{"model": "segmentation model", "dataset": "made-up ball-and-stick molecule models", "train_examples": 195000, "image_size": 48, "crop_scale_min": 1, "horizontal_flip": true, "translate": 0.06, "num_classes": 10, "arch": "unet", "norm": "groupnorm", "hidden_act": "gelu", "weight_standardization": false, "pixel_unshuffle": 2, "widths": [64, 128, 256, 256], "blocks_per_level": 3, "block": "plain", "attention": false, "upsampling": "pixel_shuffle", "init": "torch_default", "optimizer": "soap", "beta2": 0.999, "learning_rate": 0.0017, "beta1": 0.95, "shampoo_beta": 0.999, "eps": 1e-08, "precondition_frequency": 20, "max_precond_dim": 1024, "merge_dims": true, "one_sided": false, "adamw_lr_other_params": 0.0013, "max_grad_norm": 5.0, "max_steps": 10700, "batch_size": 384, "epochs": 21.1, "lr_schedule": "linear", "final_lr_fraction": 0.1, "warmup_steps": 530, "weight_decay": 0.06, "adamw_weight_decay_other_params": 0.05}
Rows from block 3 of a small segmentation model, named by matrix and row number. Each number is 500 + 40 x the weight over its row's rms, rounded and kept within 0 to 999. All counts start at 0. Numbers have three digits each.
After each channel's rows are labels from the 100 images, of 14848, where the channel reaches its highest value: "strongest on" is what is common among them. Only what is clearly more common there than usual is listed. The data: made-up ball-and-stick molecule models. In brackets: how many of the 100, against the usual share in percent.
# conv: 3x3 conv (model.enc.1.0.conv.weight, 128x128x3x3, each kernel summed), inputs 0-127

conv.31:442538502537498568540456494532512415539474447501507439522483532512497447416492561556572491532567459532505461530474476566475464430495536482559545465497524485517536470442403438516505525514488522504480479470572546515505489519481546463437530530571533496481451500535473467512517462519559497490497465540479492584492448477530477605529493539495515541471516559585499466504545507519440520426437
strongest on: balls: three (26 vs 9.8)

conv.17:538516549506486500586560478463487462523530534526470527502499481553511514435533561475527483525497493495487460516508549553511486457590477587502488562478568496572541511470421510436488462512569488558423493474499470442532517551471483588442522525540604503459510564579485508491500501553559527535564538521527479478474434467554510517535454486492457522442523449512520493445524524501457557465461
strongest on: small balls on sticks (74 vs 33.2)

conv.41:443552507472522462501465491485523438564558569484493458468491477483483442526508488555522554497489442561427516516519499564567577506464575481469487445551492450461458467504474441543486541453475522538481507431554496519539518543571539472497450543515554497485448500518453487581460518564504542552471429556517499452492489460521600482513508495453533501444462512463493418510427507545512560500518
strongest on: small balls on sticks (93 vs 33.2)

conv.107:446474480488456530440533485541557443413514522487576519480530532504509492544439467522491530570602508514500534506534514470458585453473555551526584478441501526481431520562484507451547448485517531477430508500472469479503483429474481534476477504450469511516528556521556551509473509490506480526461510476548396511507554590457500564517513515514504536465437535473520439547575541549493482537504
strongest on: balls: three (34 vs 9.8)

conv.79:401492513431538449528513493469508476463529449464475488478449549536521528486501483584483416494478514462541442459472437510490492535463494523533486515487459468522473484545467461487481524518488532563431600472432527424450544437435545548529481412561473512392468472515488437475492532486463481503480488511571434466469509530486447563449484520537450497536490450468474483540452526526532466482511
strongest on: balls: three (41 vs 9.8)

conv.75:428558534429550477454506492488522523500544472459532522538467483512476569509575519550518475483539514531477439483535461536450549484419494469525507546465446477564419510501456513455437508554523439541458485478532524461515501514523494495532440441555454522419548460480487486616499516494499463484528507539512576484500446473560486490477484531429507481492454525503514417544510527509628469505489
strongest on: balls: three (36 vs 9.8)

conv.0:485500517540550484534582532460483511526601495504519513453515495533498518437491500516465471424500416536509481585455456536449522434461411538544460468557496517487526493541567494490472501477516466526511435485510482489515472461489448488494461416529575499541489468479477465460517518601552440488502442464493516557461442492583473513469530531421522502411511512461483493519558489518448448493562
strongest on: dark backdrop (88 vs 49.3); small balls on sticks (61 vs 33.2); balls: three (32 vs 9.8)

conv.99:482547571462555546527508489478475523468590539471537541434498494521538492470440483460495515555471568588502515493557544594493557475529526473442441399493560532460499521486500538513510579562447478509488407478492528493410463510519557482432508545482531561475524448474432515491493506464473526480439415484526506530483507472487456529444520480506557493551477504507507472517502467489541513480433
strongest on: small balls on sticks (92 vs 33.2)

conv.73:496504486518476477490535509540534414507453524458537497570503519517462510472457524530476527551493389503520516505474496566502461498515521551487511547472515498598512478508483429516477481505493431525439533481532452475569568465492517480545540488519431481463540549407576522433544553464542521454594416404541448499453445519466517542446524471446456553473480547529477508492493508507531522477494
strongest on: balls: three (33 vs 9.8)

conv.89:447444538451524410498484488419448543521537535489506552424506405455530473480479521468501572478494608510503565491536512554475481446509459458450503515514439454578491464533546485499488515516578497508532502491496476461440461494436508553584470510471539543423473449504549535483478523470492528481478531512535507505466481506521510534465507496517474435506474483514409522516493514592493607538510
strongest on: small balls on sticks (65 vs 33.2)

conv.100:438551508505534493498457497498502491548529519523495482450538478566438480418525528484429496519485494611450500434520515495481499494509543465515478462488502487513539518554490525463548438451512479478477481534563498444521456534500575453572438492470560448483486450504503534502483512599600505535547483494520543563516530454520445564475514523574449497468411486523457516529450444581504556493460
strongest on: dark backdrop (95 vs 49.3); small balls on sticks (72 vs 33.2); balls: three (37 vs 9.8)

conv.54:495450564517540500539566456520516470549488467518407495504482519392521522560485465557489521446500450547531521531408545501516463476543439517482501502477482509514490539519512512519456503495542478466438519523420442460578489529507498527447471448512482513488513561505545530483485522534508522533533417454506462407453487499469587472528503436388493467542555475505411516503468455478490466496560
strongest on: balls: three (29 vs 9.8)

conv.55:481503586464549514489553493514535497497587447490468485529462493527508552498497519564461429481527550521528501500456431522504429451481498517481549549528511468498476528535467481435483503485436465620448558522501485478442497451449473543511494427530510522448459481492498515525467524511509492455487489454569501564469491522526489579445521478525459480510472518516364441509465520615506550497542
strongest on: balls: three (33 vs 9.8)

conv.66:500537520525485470504476470476491541462477515514533518496482459479513543528557636510529480506533423534473528525470451534456489515546524506472513463451504497560504548572575501403428465522548434548518509526533500466518424517433545491564555480485453467464455489482544504546453562565503545486583490479529456499481537480526487518485566464482485474516432426516460430528488554542476524570540
strongest on: dark backdrop (87 vs 49.3); balls: three (25 vs 9.8)

conv.46:534414476439498430443497472519463536466564558557528544478600491522461504481494493416438533574369485494479494509502567521471580515534563511468428462508516511547513563510409489481494509487486563449507499449481524505480506530531536543512477474450578498473484473500543540497541460497509445505549551524583432475499487505432522469494479487492446513571500517530522508523485470478481478497477
strongest on: dark backdrop (94 vs 49.3)

conv.56:527545576546462522480522535505466447490546536549448473481531488552538533494482514500477517535452459492468577501487526433458517580525573508475521487479514491603503567475522468465475464482492477558488526554555466450458527517498491500488499410413488491469523440479513516484501500506583519519532552427465491585424452435520528512461510550512504451487466585485465554469519529501578471520580
strongest on: balls: three (41 vs 9.8)

conv.35:496560586449538432451481538489486499521526546467484555523454512474416534465469473546506511510465479467461477482508560528517457567505512446517440482571629537524546515455516555567501510589449475469535478445526498492460495493521527518496506527492511522510520441467505442536509502464496484438475428492451502506512483432417525455400492481515522495541472560528480519453502438443575470472488
strongest on: small balls on sticks (80 vs 33.2)